A small sound classifier, trained from scratch.
Training: adamw at rate 0.0017, 7800 steps, batches of 256, held-out accuracy 84%.
Rows from block 3 of a small sound classifier, named by matrix and row number. Rows with one number belong to one neuron. Each number is 128 + 32 x the weight over its row's rms, rounded and kept within 0 to 255. All counts start at 0. Numbers have three digits each.
After each neuron's rows are labels from the 100 clips, of 14848, where the neuron reaches its highest value: "responds to" is what is common among them; "lies over" is the class under the peak. Only what is clearly more common there than usual is listed. The data: melodies that start on their tonic, played by one synthesised instrument. In brackets: how many of the 100, against the usual share in percent.
# fc1: MLP up (model.blocks.3.mlp.fc1.weight, 1280x320), inputs 192-255
# fc2: MLP down (model.blocks.3.mlp.fc2.weight, 320x1280, transposed), outputs 192-255

fc1.83:121129124102121171094128107108124175144171098101080154147165165097184141100144086101209131109091169076108114175124104129102106124092096116198119123125079154132160099101169144141144119092088114
fc2.83:136142152162157111101113074090088161104142148074170136157096109169138141180162150175107199116086088096126178129074158141135104138165107095094141169152092105198141172198164126121154116208163131
responds to: flute-like (86 vs 4.9); the note A# (67 vs 40.4)
lies over: no note (94 vs 33)

fc1.98:094132099141158071135156175096102109097129133059119108165156133088076112094077115124142157112151103124108141116117125167124057143105120130107048139158153117125120130139123100140157123124133138
fc2.98:128131138255095130098143047117105250111179117135104142102082109150155139132125117156141195128206101127095123086169145129146137115146127156163131128107134101136150062121114143063123084214146145
responds to: pace: slow (64 vs 33.4); bass guitar-like (58 vs 5); vibraphone-like (35 vs 4.8)
lies over: no note (77 vs 33)

fc1.258:133110141074179108128128185100158140140111105092142156143121130094171088131105106110102167205123134138153141107132152153131142147132144118146158114150175101108143151132113141168129116066102173
fc2.258:124124158226101123112045071118104204054148141145150184126105123142160124112138104114150157188157120089135141092165134175148153129128089093131105117065126139118170089107066076120149100191139139
responds to: string section-like (94 vs 4.9); the note E (71 vs 39.9)
lies over: no note (99 vs 33)

fc1.597:145166183096111148120149110084100153144127135145139140131100097086149156112125123171102106169072118051099059088187105110127115103099136155138137148159160144072161107093101154089129138091102132
fc2.597:132145135150101108164139134068063179105189157087136117192107169114157174129115120155150145170149167145078143101155134136181116158123086160059102139154163106086144131077177154127144132134112185
responds to: bell-like (98 vs 5.2); the note D (80 vs 39.6); the note G (75 vs 40.8); the note E (65 vs 39.9)
lies over: G5 (27 vs 1.4)

fc1.299:060164139115109095072112164153154111106127139106151036131093100127132115130093180087121168163143156098118099158202121097153178114101091168104124074073164125102112118122078117181103090101120152
fc2.299:078151087156129111147102103135160187158163084139076121139121182153155101186141089132141121156106129096073141157169140154128130160188113139136214163087113104118088097137130127139103090235121144
responds to: string section-like (69 vs 4.9); pace: fast (60 vs 32.7)
lies over: no note (80 vs 33)

fc1.240:110137140114105093074116132125115162110161204116176084128111091094098096130101119126166173131128082158076055105154071080119166055116115145126070117133151141096179120126080107166127097103150107
fc2.240:150095137143116191090102062136117176123131132117124117095115131116185119111124105150126178096116119127078109139129188167142095101122145110143089067139076108125173072203092134061162090226153111
responds to: the note G (82 vs 40.8); the note E (65 vs 39.9); tonic: G (41 vs 8.1)
lies over: no note (90 vs 33)

fc1.670:090191142151026107106146144097054140130230131109098135123174118111132219079117131100131154145152097119103071148111106083164155109148141140123065188141173126076104135091146133082151150110137116
fc2.670:145139126203119131091110078111111221075179125114106166125101163109191151156131097129111205166122127101121102145102202175119108138161136133148127138142097063107105121142141150099139115214151094
responds to: the note A# (69 vs 40.4); the note F (65 vs 40.2); marimba-like (57 vs 5.3); tonic: F (26 vs 8.5)
lies over: no note (67 vs 33)

fc1.159:065138147108120145100135154077141154159114137124095090172229185117143158104104071111135104171124106093137109104137092214122158154179122132132144145149173081110132150069132164120121116116093095
fc2.159:174140188174098157104129105124117177067160168078162115149088130171166163159128106149118216137096105108061102107131201106134120185118113161119119140167118084101135148077137134116147125211101102
responds to: the note A# (99 vs 40.4); the note F (74 vs 40.2); tonic: A# (46 vs 8)
lies over: no note (85 vs 33)

fc1.225:135104120131118122121154133128160115167127180123173128102142184162089034129087117102150131107108083149152138118126096104124090109112116129125135154091153095116210159106133107185110172125177145
fc2.225:108139144094111089125173093192164175098108062103127088110092125165156131136114160117094172117140151139160119157160144126121143125153151177128118113135175058122117138161139142029080083168078132
responds to: the note E (87 vs 39.9); bell-like (53 vs 5.2); tonic: F (25 vs 8.5)
lies over: no note (75 vs 33)

fc1.365:054161148103110118037138109092135169139138071106144103148088131119153138133098140121144118148106165051130101156184127156153177100167122131132157137092166096107161107109130105080130125108087135
fc2.365:089136121156128119126147093110157113092142144145112112110146143120179130085109117122110199134070096115125085114150135107100090117144144103096146129114155112115152115174113126133138177193165122
responds to: the note D# (100 vs 41.3); the note A# (77 vs 40.4); tonic: D# (25 vs 8.2)
lies over: no note (79 vs 33)

fc1.751:111132129118092158102081156156175052159150145112119108138180095118103128158044131071180186130153091126160105092137156117162130142072167118124127108053092205133119079148075078142142110117150099
fc2.751:129175170189143105084120137113119134071118171114138097176074175153139145146089098164149156145158106117059097138130150113157117193140137178118111158161125115080075080101151142163119106124114109
responds to: the note A# (85 vs 40.4); the note C (74 vs 41.2); the note G# (72 vs 39.9); oboe-like (33 vs 4.8)
lies over: no note (71 vs 33)

fc1.714:121108185053102119071158165104173098116088159088154113136138142097153079124095078137078150163090158044083093122122134182109130163077127149165123115121157124116173104135067153151149116095060118
fc2.714:142116159200084205156117132192129138177153072151102111090096115150121080114108163077193131127132174147117158180156133141125140158094141115195164134097123189166139099109104122125117135219213109
responds to: pace: fast (97 vs 32.7); the note A# (84 vs 40.4); staccato (62 vs 25.5); string section-like (39 vs 4.9)
lies over: no note (84 vs 33)

fc1.217:153166069099134165146061155128097124184142137138090106102164171094070133179116084103128140172117079102156113122099156174161081178161145121124025131126089142087100101162142079087200060118050110
fc2.217:080168159126122175107145074124154136120155139107179127190138162168101191138154129176167114119119123137087191085148062142140157152085134144060141127102166125136104095136080166134089100132211045
responds to: organ-like (100 vs 5.3); the note D# (74 vs 41.3); pace: slow (65 vs 33.4)
lies over: no note (98 vs 33)

fc1.307:111179096113090148081139194132107169134166180127124071138155145134074125167106101086138094104128090155124069109117100092110127078096113139117081119100151147079134123090126114183125120103133087
fc2.307:124090163167101135122145121192125132122112072201147040061107102155120151186111173120073128125137170155203147174116153112127184131143133109128118069086072101135105142140133129064118168182118117
responds to: the note A# (91 vs 40.4); the note G (82 vs 40.8); the note C (69 vs 41.2); tonic: A# (31 vs 8)
lies over: no note (64 vs 33)

fc1.116:121066114091149082117161149133133066123133106109075120143145079036166124181113095162117211145137156140068066175114162120147087148138141135187147139126136119126156096152127110089172095093138107
fc2.116:106152153091106136162112064091148067129138103139086095130118095135116097067082143151175125092091119135174136141156169143163094107184178085151082122121138108122144151126153086053125187114134161
responds to: piano-like (100 vs 5.5); the note G# (86 vs 39.9); the note D# (75 vs 41.3)
lies over: no note (68 vs 33)

fc1.127:093143104073180150060154177106166158125111063127098072146102138057144127107109126139137150106130169099108082205111148159109148091158139119160122098147162120082143074115108099101104113068123065
fc2.127:082173121147150138138172067163148124126109116188162143119157119096160133068150107133084130158102147126146130092137123153075065124128184128124108150142118141072106087169119117112096134181161098
responds to: the note D# (89 vs 41.3); pace: fast (85 vs 32.7); sine tone (41 vs 4.7); instrument: plucked string-like (26 vs 5.1)
lies over: no note (100 vs 33)

fc1.260:121184174100102131132157136115162137121175096151074156110154139120181123105140124136125107153123078088100103087180111125139112107089125121167151165139194146152215139062139146109081159103151127
fc2.260:179104121203147130114168132115078206030125104135147142112101151123196135128116097145109175122166122127102138097138224161132077129115097122168113110159167102157179123132145108112122169225087130
responds to: bell-like (100 vs 5.2); the note E (75 vs 39.9); the note A (73 vs 39.5); the note D (66 vs 39.6)
lies over: A4 (28 vs 2.1)

fc1.515:145079099109113112152134158110111080183186151068107143177108114100062099178096101145170168116136142133120124102099078155201111226137106170139119195135107140161111166125198139169192080115138122
fc2.515:175117148155123133065105061120125128083148154137160144113112109157127131179157148150143148126161106106138135130097166102098105152123117153170161116140073073152081135133159156083102087153108091
responds to: piano-like (95 vs 5.5); tonic: C (25 vs 9.7)
lies over: no note (69 vs 33)

fc1.273:041123143110115107096188174092135093121115123134101139138142161130083154164088078083143123107153126085176119129144088143124163161202145147143123156080150173111081129064125152169073087117076095
fc2.273:109182101188161089129170093109187152087125109125082139107176169162175116137124105106066185130103133073141081153131206138070073102166151122142139195122140038120096112088157139101072147195095115
responds to: the note A# (73 vs 40.4); pace: fast (70 vs 32.7); harpsichord-like (28 vs 5.1); tonic: A# (26 vs 8)
lies over: no note (60 vs 33)

fc1.568:139149157102103125133114110127113127105187184147157092155126054079142140159094150098126154149165131168092039113113108070159164071109145155109111110117119181148106095119053092167120040115169139
fc2.568:079103139156086145078136096166139130134171105168124056097134135111148129155083112139124154101112112129116095139115149133133107146120177122134112097091081109104100084154108121089170154200111137
responds to: the note B (100 vs 39.7); the note D# (89 vs 41.3); scale: phrygian dominant (31 vs 13); tonic: D# (27 vs 8.2)
lies over: no note (71 vs 33)

fc1.421:178153166142157081163137135123128140140131172108177092110139136082127166162114156109117189133085152147127084144189111122136141108083086100085147112059184085097154128096162088099175135127189119
fc2.421:142138126234162128131097120171132159155123150088131134133135083114138175130128128144151162123114130123122125161082116119117116122101099166165135187178119135183118138084125154072192113124121111
responds to: bass guitar-like (76 vs 5)
lies over: no note (64 vs 33)

fc1.433:087176120111118131129107139107136163151174174113192119182095148151110141167114086126122179181163158126112108118111089179112105117121123173148164180150158133049128091115143131101110149136150102
fc2.433:156142151169186181107110086117146153078123147146127153161090096158175097116141079118138152091097148099141177130104110158134094137081122106125140157119048127144127143067165066125136157193169122
responds to: trumpet-like (100 vs 4.8); muffled (low-pass) (28 vs 11.7)
lies over: no note (62 vs 33)

fc1.656:129183111109134109080109120055138112110125137148096137155098089066137143155152115100096144165079116089144088199104166099114168094179138114196086142137134143067102113159174110155100115110147079
fc2.656:146095156153095146157130121143127066182128174096193098130096100170087102135092142153152137088171102177141125061157063177167144122106128134108120107128134150169163146094109138114167101115127117
responds to: the note G# (90 vs 39.9); tonic: G# (61 vs 9.1)
lies over: no note (70 vs 33)

fc1.105:139153158104105105136128101043091150154088112154138131092165139113121153216128069132091104170127089111118085163089151108142118100162132104183139179133135115116113116065174118107161088118117155
fc2.105:137158097145142181125087149143138131094168137140110179140119142117191158106136127103134164170141136090068162124143161147077130123091107132134177115108126122134091070095042111196108115147154113
responds to: the note D# (100 vs 41.3); the note G# (83 vs 39.9); tonic: D# (41 vs 8.2); marimba-like (34 vs 5.3)
lies over: no note (70 vs 33)

fc1.430:142096083098161118128165124067127151140130138103093141132137168106105109167139135159138110110099144158117114176094131107138084124118153142141124079122102115135101136145156143141153090099115121
fc2.430:140176107172153066119157150080098123126126074073120174177088122089139154087090150147161123144178134131050132166112145104154067181131123159121101165199168132111113096146150145116104114142131159
responds to: oboe-like (61 vs 4.8)
lies over: C#5 (25 vs 1.9)

fc1.693:108103104105093108075085171090110054155144132124127092191184132115138130178043118109203140142144117141134107085107127179178163188114134104100139083078092125132137127131088114173173114112134099
fc2.693:177137152178152092127173114094090157060132158138138108158040154138128131172106093221118175112161112127112118093114169100117106125149148133137108150158101122157103139116156114111093136165111098
responds to: the note C (93 vs 41.2); the note A# (70 vs 40.4); pace: fast (67 vs 32.7); tonic: C (48 vs 9.7)
lies over: no note (76 vs 33)

fc1.378:116125118107094068126103145094134076152125179062132155119156143149060057148072102140183191140144094157129128119148087104135138179148109178122101107104138159151117131116144141155124135104126125
fc2.378:113103166118121158123106121085111154109151133153126143117135107079154175113138082167116129113065114084082117132129133172075144082130115077118157111124134171136180114157081109127152158158187117
responds to: the note C (94 vs 41.2); the note E (66 vs 39.9); tonic: C (58 vs 9.7); flute-like (54 vs 4.9)
lies over: no note (73 vs 33)

fc1.111:091180087109180153125142159113199153154120142072113083171144171153124090082139096134148103088072105132095129121189085178122107083139103117117119156177200073108182151105144140165097133098165110
fc2.111:083123119145106118149124121190114102139157066098093087110090044099148154143096128145147207172143105130105138118155141128155169147105112152121115143091119115110082100082143123081134150157079168
responds to: saw pad (34 vs 4.5); bell-like (29 vs 5.2); plucked string-like (25 vs 5.1)
lies over: no note (65 vs 33)

fc1.454:126173106141145092094164146137160138122136164113152102144176110056087138139059126082101168116099108118133066198137146105120100071078126146093094100088168114081108110106103049087167134119157106
fc2.454:130119124203132138143132161167107129156108071120103126131160103147111188066153142112156185124121124116123105120113075089150115139130086164125112169130140130172168135076124147061173139072060132
responds to: the note F (68 vs 40.2); the note A# (67 vs 40.4); bass guitar-like (49 vs 5); piano-like (49 vs 5.5)
lies over: no note (63 vs 33)

fc1.582:093141102088120127106095114059121131138172165109157145194091164135156133140145090086107180188151158106126112125075101139077130126128087138124145152154162120051133087138130176134100154122137091
fc2.582:127087171132147130089157133165136127057122123120078114103113105124183110132101141094097103082158100139139132136100107148148144129144150113096147122098050111157104142080123084124105138162092163
responds to: trumpet-like (100 vs 4.8); the note E (66 vs 39.9); tonic: A (33 vs 7.7); muffled (low-pass) (29 vs 11.7)
lies over: A4 (26 vs 2.1)

fc1.172:123104162115128140136090143163135036190116089149152124101164121128100121152063095092169119163148079129120139106140091144190172184109086152149132175112123111091144099102144112152158099116163138
fc2.172:105118146175109194158147117203155177107203127146094119083066125152168069145126092112138158162137114093091147125197168158098151133121098179182189124091116127123079113051086133117076110225120139
responds to: the note G# (81 vs 39.9); pace: slow (76 vs 33.4); bell-like (48 vs 5.2); tonic: G# (39 vs 9.1)
lies over: no note (73 vs 33)

fc1.306:099173201107099112065124121118097182122179163123172079153120076085148145136089160104147163131150116152111065109129090075134161047126151098120124113113126129149145095127062092140135101108176106
fc2.306:122110161178082152106112070163120159145150119171142101081107137151156118138112115166123179128094105137110095139089154162146076163146162127153124105132066113132137096186103158096205113247153137
responds to: the note B (98 vs 39.7); the note D# (86 vs 41.3); the note E (67 vs 39.9); phrygian dominant (35 vs 13)
lies over: no note (97 vs 33)

fc1.322:082177131066115100079127111114153108140126144106173095166100132103098116142077097117134133128107126077106084112162108126157151168116149147131061125131152072070145091134097115103131068066096094
fc2.322:130194143226152112167144111119116161099076180058100149146124087210166101138126118136148144060140155150091089133145143139093107076118108158127110142161191117154158179069205127114120124092143147
responds to: pace: slow (88 vs 33.4); bell-like (29 vs 5.2)
lies over: no note (93 vs 33)

fc1.394:106148130126089060133180137101127147115146108157127187121139159132088095124115091105130082111145128109101130103166095116105137133142141152145138183106133166096103120113147150180058126140101153
fc2.394:122165097203160087118177105110176169055151084141112157119116155124174148131109100127096190153132141060120100138156177155093110118160132126180148177131145063118123110114156143101052139219109097
responds to: the note A# (91 vs 40.4); tonic: A# (29 vs 8)
lies over: no note (62 vs 33)

fc1.561:141160160120125104103169152148199087168086132185124102104160161092144131125115139141110132153120096174143096097138121151099080121149191120138171089120180084094158130117050120102111169113147130
fc2.561:150151134188112120087121132151117223099120162139157143155097127145157129188124076154118129168145119101073139114160180140131122171094102149141167150152104122114094145089136130137114104188124130
responds to: the note E (99 vs 39.9); the note B (84 vs 39.7); the note A (74 vs 39.5); pace: fast (66 vs 32.7)
lies over: no note (89 vs 33)

fc1.580:126136185099151070111147137108134118121188112092123118200116078065166166125093114111148237153100158049119100163136127104183133137063151125108119132114143178143152103126140084127157064114084088
fc2.580:168152091126167168100117186143148210103109099123136197162096149124176142087129107102129163158102145102114147111174162123128131112076110089163188143122146146163158149100094067143119156118130121
responds to: the note B (99 vs 39.7); the note A# (83 vs 40.4); the note D# (77 vs 41.3); the note G# (76 vs 39.9)
lies over: no note (91 vs 33)

fc1.224:100156092064127113089106166138162128117118114099153119194143112097098138102103121130189138184154120133117108125076127143151104174127120138115063118192168094089176117121059081130180082059102102
fc2.224:126105153195117138142113119136109117114178092161076156097123126149147129140114192113149112122106104181114129159122098153129161143158104159048111095101129104152183118116149181071134226157133170
responds to: pink noise (41 vs 7.6); white noise (27 vs 7.4)
lies over: no note (60 vs 33)

fc1.495:045131117115146137072163163116174046151090154092115158171157179121119161120096087100182181176119071132137141112121049150093133195163149131146076152101146156074142131108094128159131137079095074
fc2.495:142172113093148151110143134143138223083137112100128182164100130156163151110118113111154148172138095111143156118148150130111125091069122093152144119117140132161116156056109081134113163072110139
responds to: pace: slow (81 vs 33.4); the note C (70 vs 41.2); the note G (66 vs 40.8); flute-like (41 vs 4.9)
lies over: no note (70 vs 33)

fc1.680:159139121047141086101131154078118103151172132127111097165118083051121165135106086166159158143080067136057067128173111145137138101122139119140071091158149052085192084141096103093167078036089106
fc2.680:115148100140185094102151163057051134107138092070127146125171141117070132107120075169177134156149121117066144115104151093141126132104134111130126106146120146142103109191167099168148078121115166
responds to: oboe-like (96 vs 4.8); the note B (94 vs 39.7); tonic: B (31 vs 8)
lies over: no note (84 vs 33)

fc1.443:102101107027156113109154149116113069192098091106090088143148112109110123157097087178167162169120101117072042123108116158149122187161124129192104156165115099090170077121143137115161065031106082
fc2.443:109139098209141092062190138143165129118148068121116158159103161096178163152094120115127090166102139107113104165146115129083127143159146213161120173175068121060070072084213176141058141175055092
responds to: pace: slow (87 vs 33.4); oboe-like (52 vs 4.8); trumpet-like (41 vs 4.8)
lies over: no note (100 vs 33)

fc1.696:107138167178083125125114169153126148151165093086109156138168127106194165050124153123140095146179116161119147095142096141119157131116142141126135149150123135115101164084102194122113181142102159
fc2.696:128165148226121135094125092131160235063166114123117129147088159122211159122105122125086208162117120089125074133138191167130122111141148138154128131129135052114128136123127147073111130224131092
responds to: the note A# (82 vs 40.4); the note C (78 vs 41.2); the note D# (71 vs 41.3); harpsichord-like (43 vs 5.1)
lies over: no note (89 vs 33)

fc1.752:099117115103103095136137144136155125202161178118167109111153141102150046151088099118149149155115106121129130143199083099192134109105088118136128128085155073134173108114110127158117136108158143
fc2.752:127153137125109132115100096222162177125123065154125091092086114195132158132114158109127144176169141147170160139167130120160158156135133182146145115090107072129098116121103131073115075165089149
responds to: the note E (98 vs 39.9); clarinet-like (33 vs 5.1); tonic: F (25 vs 8.5)
lies over: no note (84 vs 33)

fc1.20:096140113102098106124101124090123056119153152166162152189084112138105124184076127101132115219147146138157130096175107142124160166119093123124144108056098137121109143061142102186118130091171148
fc2.20:169147135160201146116183151137148230107088048111144180110061146167105126132099156156130120099167127115122197151124179111111104112117161104205122145166140120156115139117115100070096135153107107
responds to: the note G (82 vs 40.8); the note C (67 vs 41.2); bowed string-like (50 vs 5.1); tonic: G (26 vs 8.1)
lies over: no note (61 vs 33)

fc1.390:088165119086120140153144135106125162152149129123148129136103179130133123151142035108090181156115126099102104110103101154072100097120109117165141164150183119041168107121086148087124156116120079
fc2.390:130090189161160139096153134142114147048109138122074142101123113139197122121122135112098132099135111145143125139075117162120129139165138118103142131120048117147133144076144088130123164168084153
responds to: trumpet-like (100 vs 4.8); muffled (low-pass) (30 vs 11.7); tonic: A (30 vs 7.7)
lies over: no note (66 vs 33)

fc1.587:104111132091159091088138122083125100117113135074173150152134131083059162175124096163146157218162152121104131126098099138158138201148136124144063120134136138092115082150127137147149024094123115
fc2.587:169127173199139119104160104146153122111125110157155131105103120131078100167142109161154130081100128115086165101206132109151128169121123142191102110160196141122188126138111085060111117140140081
responds to: string section-like (86 vs 4.9); pace: slow (81 vs 33.4)
lies over: no note (96 vs 33)

fc1.596:079152140112156136071132147130125169132161111102144092140162175085170136129119098074147147131122126095104109133140141144127132133156144095127099100112182101111170116170082089139108097114106018
fc2.596:062132111148144154127104079106111121130134139171106099118156129104141136131154109140124120126086110057136167137105148164091146079144121065130137128089100125161150117173109109158153162134176130
responds to: pace: fast (92 vs 32.7); the note A# (67 vs 40.4); harpsichord-like (27 vs 5.1)
lies over: no note (99 vs 33)

fc1.169:120150167156094106071147173117084102123166082101118141144165134098117203102099157102186113125171100164071109142113085127128146190120105162109125124172160134083122143096132139118106148117154114
fc2.169:145157133223117120094138073127114231057151124142130149114111152135194154141123129119100220162126118108116081124135195155110098123146128141165145130122116065129123117130133152079121134210119121
responds to: sine tone (37 vs 4.7)
lies over: no note (92 vs 33)

fc1.531:105112152054123095136116103097135049155148131101095124144125092096179101140103068109136186178066095104105043147132159162142107142115147113159139151130142093116155128119143140144150102068144151
fc2.531:159105145190092149158125072143130174152128209124140097156129113189144171177079118133110101128094131163111114137119114095171147157109141109104132105070099115148082157138127153100157115186129180
responds to: pace: fast (95 vs 32.7); the note A (75 vs 39.5); harpsichord-like (35 vs 5.1); piano-like (31 vs 5.5)
lies over: no note (63 vs 33)

fc1.698:112119101000136102104136154115097100173091108099110091119155123091110123166096103145146145137111076151082063103096120144176100179132181129147067112157120097118166101155147138088187103013124106
fc2.698:117139111131189092093168110220212146141042105171126110109125082087143077131127115160145122100157135136140082089133093108124075158153164133153134148157113156131072077149135161158121065118134122
responds to: oboe-like (97 vs 4.8)
lies over: no note (100 vs 33)